A small audio frame classifier, trained from scratch.
Model: 0.607M parameters, log mel input, norm batchnorm, activation silu, depths [1, 2, 1], widths [96, 96, 96], rnn lstm.
Training: muon at rate 0.0038, 4100 steps, batches of 64, held-out accuracy 98%.
Data: trained on single English nouns, adjectives and verbs, spoken by a formant synthesiser in many voices, 78125 training examples, 3.4 epochs.
Rows from block 7, named by matrix and row number. Each number is 500 + 50 x the weight over its row's rms, rounded and kept within 0 to 999. All counts start at 0. Numbers have three digits each. After the name is the row's rms in percent of the matrix's.
# weight_ih_l0: LSTM input weights (gates i, f, g, o stacked) (model.rnn.3.rnn.weight_ih_l0, 384x96), inputs 0-95
weight_ih_l0.103 101:542480477397462484457585556540494559529477448564514574427502503543484505486523459544479525542464431612469518376570492536498514491497489523498444414462448442571376399561483511467484490471547542542475549502439548501550484506422406483474514505542518562530410424460564503571478512596443547538
weight_ih_l0.104 088:394641514478484511411467549520532635470490462483494568502529438460446507473494552524520569487547510494405506499463438411487520520447515541532559462498442472458501540519526531451444519545457492396452524539513455518586612548464437510553503466542629487540440432565527448475550533555518509452
weight_ih_l0.105 107:536542478484481471564467477452498533585565532446472486546473438399542409546474497473506441526480584563597428499536537462467419473510524529574428447610521546460452557521416517528465546586578538491535519484445499589458431469430573612441480500435510510480473535508521518526433462548410472491
weight_ih_l0.106 092:522475445485540461488440440491422417404473536445488532419513434532502437444468511453502404532442516631466492555518466495560502441521539569454550427459534506490508644512561474587495539524549495566515521554426512548528465541540451558528489442489496491546509525408566431483572561488516562412
weight_ih_l0.107 098:500407462498540561457481596399482496479475530540576538485500468418399478439539496480394531602500511537528585487514528470506558511507504511430529465553433587513468531439486549472490498540473449613481450551421517452509539459543448527536526430514586460448421535536506352504500438514500523560
weight_ih_l0.108 088:474510513502583430536403508408497567554488583452490492555590488472488429532584562534525543520496526554520539476490441536527516483497577589591476408461395597430447511491491513593472413534511516440462467476486541517422460496555557509463541573474513497483467456473454481422575414544543450545
weight_ih_l0.109 098:486484511446549489538602398489501524491479462466594481489532433451540510570486552545489544463519452482517520570478580463473540502584606435477530499576473521510504397431387535471429507494468540397501534544541382583475562568498472522516400573525504521502528485511512487431469546410436524458
weight_ih_l0.110 099:499410525520349407507497440533367595450499500523506492542549456437468510551468538503525595482508524511491539483505469551490385435482518435551519520521552404596467500481594539544499489520485515544504473526449557517487496431456503515388535488571523469512403456503534544555576466575505544524
weight_ih_l0.111 090:466435467418386481474634600501430584575381481537432474543533496526448533528492555487534510459504509469450632472417548532529447496509469575395484474529510497446554448509488514527515481461522438556561426500518432470538520503500500484440517518547530481558571514481578441459486461537514591526
weight_ih_l0.112 106:440521579404466430509469528500473532436482553469482476551506453490504563468442495480541465473472466524481529548616405475520539408510564462518508514548418427579422446585576482531521446590535502544586551565469493468507507457516465509603449538537514454503523399626456489444505470448500572469
weight_ih_l0.113 095:479485548464518397491545559449565594561436465581468562437611501504516470539442481524460557417484501511554570505444450584508511528474519531529433526507503572518578465478485507498500494525502504400478489417514451517542568425404475520419578464552566488448457492547432483510503398476583557581
weight_ih_l0.114 092:516481508512398546489520571424428510552490441435434428520452546502516451490450524495488459485443447468546468467472464572458441596460519481603430463483543571506458517532513506395531462503509479506498453552474584560578525469584582480466550502579538528528481382526582507401607493558497543536
weight_ih_l0.115 106:488537576495486551521412572502572533500409468483559537466456504423472617579503594489435443423530469447456483511506458452520503546506491530466450473568457448550460587495546506573517374465610576467523574524460530471521506456512424493563500472606432509485524440560470444531508494485503485411
weight_ih_l0.116 105:538593520435436428381457526488496514492533524563395468576526513560504539504486532469454532513505498525441506526563497540574472411544543486467606480508506511490542532566472534459467550435512544642541527497472491493451572463531534541418542506360507447593445463503455496426494551493445430444
weight_ih_l0.117 104:486463481520496385473517536524524554536473527483537561505523508545443500488474534507457485494514496504542458450509556415456398490517477439514391554562583450476511557473507523424429485492418481417525540430550483557576524504540409502507526468518623552561525364555467521542443507626423557478
weight_ih_l0.118 094:496519514568491473449487565572438411477501443483472584565394515610506489477463508516574519517513418535518467532490629547634490553495484401456511458596546504556462518568411518494474447443533549520468501470507535488501451435469469454454488445483493428520603401513525470449486436487556491481
weight_ih_l0.119 112:559512553519542535486494468453501526525478499532529439543557473413516413539503479459557439458405462515499546470497398479602520456491567516501529432477463473527463440630462438473582506553561493613455479484516574512514465509494447463491571604457460532527456526502474477564492426531461331524
weight_ih_l0.120 100:490519433471549529510587495484548461553536467541539568439431506444421465565423549483453510468540563496550555410499571506582507509482417418565465583431458537446525555508503492525454540554491521549509547473551527477557511477477423496518523397565501447497470473544337514480448596541415474464
weight_ih_l0.121 105:456597586538479492478578495587481526560462558537494503456460523521548476518504532492582521488448453450527478522567544357593463488498479395479597533431483500557454521554403495453494574445493469535499445448494499515603534469530497519452506503487575494595468491546491426489447379469436525563
weight_ih_l0.122 102:457551490404422525483482528507536555537464462511490583556496405433497477560558471513531432592474473496462447610537396466445582493499444537505465491533555503499504421513524542514529499568598439542501481493454524490453568504576487455526557509426511392463522649572538487510452468470426552512
weight_ih_l0.123 096:547432542523509566549461529395460515523435543459512378539516504530471515497463493480558468491428492480448451585641471406492533486471542562498475535474488415510429432489587487464546576512514441512487459521486553568482412479454389515537484538498560498473518493602435538438506567599488452454
weight_ih_l0.124 098:445533560431471452472483476380556520421501384495491438500589477527518580569492479587514521498547527451517487509470546448556407568449431434492528469517541458586493453511552441494528523543512520430493453456481501432497563419628489414438591521502576506496461513516443536506490428440539505554
weight_ih_l0.125 103:466566518443519517428517522498537506555377514520474494581464517567579465500385455543563498501398460534465555442532399475557503588598497622499494554526481498502469471405553464462518494531513475490478512495432501465560466415455464457424526529535518508526505457485584596533513514570616485514
weight_ih_l0.126 096:487578412423594565472575471544417502499535559423547441503483471444554514525495499535498474577511510438485477510464468591470570541432549447471427407446514477476529460463493508517570460488478466500483479578519526568418517466608540586540434404499486547551458547578513513491407524607487500462
weight_ih_l0.127 085:515555488503471508557514399555510589517433447523510519495462512546465501444469499499483478391497482452548581554438579607410508483543496433485588490596481496448469499427502452467517552583513439450520439591487513540552506437416601511463422488541521439554551461435419535437540536478505548558
weight_ih_l0.128 097:429541498535451508416493515424558599422572426502621555483422451493465497549492569416500493553568492476480442536544425484614496516507506471511426498455539467539537409515499481525474425466456528538545481542561459433555517501492463526509416437546450589414536501532518498449513474492395566558
weight_ih_l0.129 097:460483514538451471555491501600445487338477450559462449515528494584476495449483522488521488443521479494548529423487523446491546579522536461454465496463466403544491536544511598493489483558495410499518548483572499497490544425479422549471610487651538471535468477561613441470498455570445498518
weight_ih_l0.130 106:565495469494385508403545603525417585504492513537493477580571565570453381554520626391458449517568525511465540479504564450527476496480423599564467497511488485443500488508455480445489460531524486416570479547517457554480511448500491498503511498529438440545620453472448539485462484485500544500
weight_ih_l0.131 100:495519505532535509568509578494460496521548547509553484541488482430382473523530505427506530498551435509617432531507420503496398478487480525493404504530618504519397468504545451466507498617525473506460495432526537453381532523543383498437423509490505430529531509570475464462532528416551435555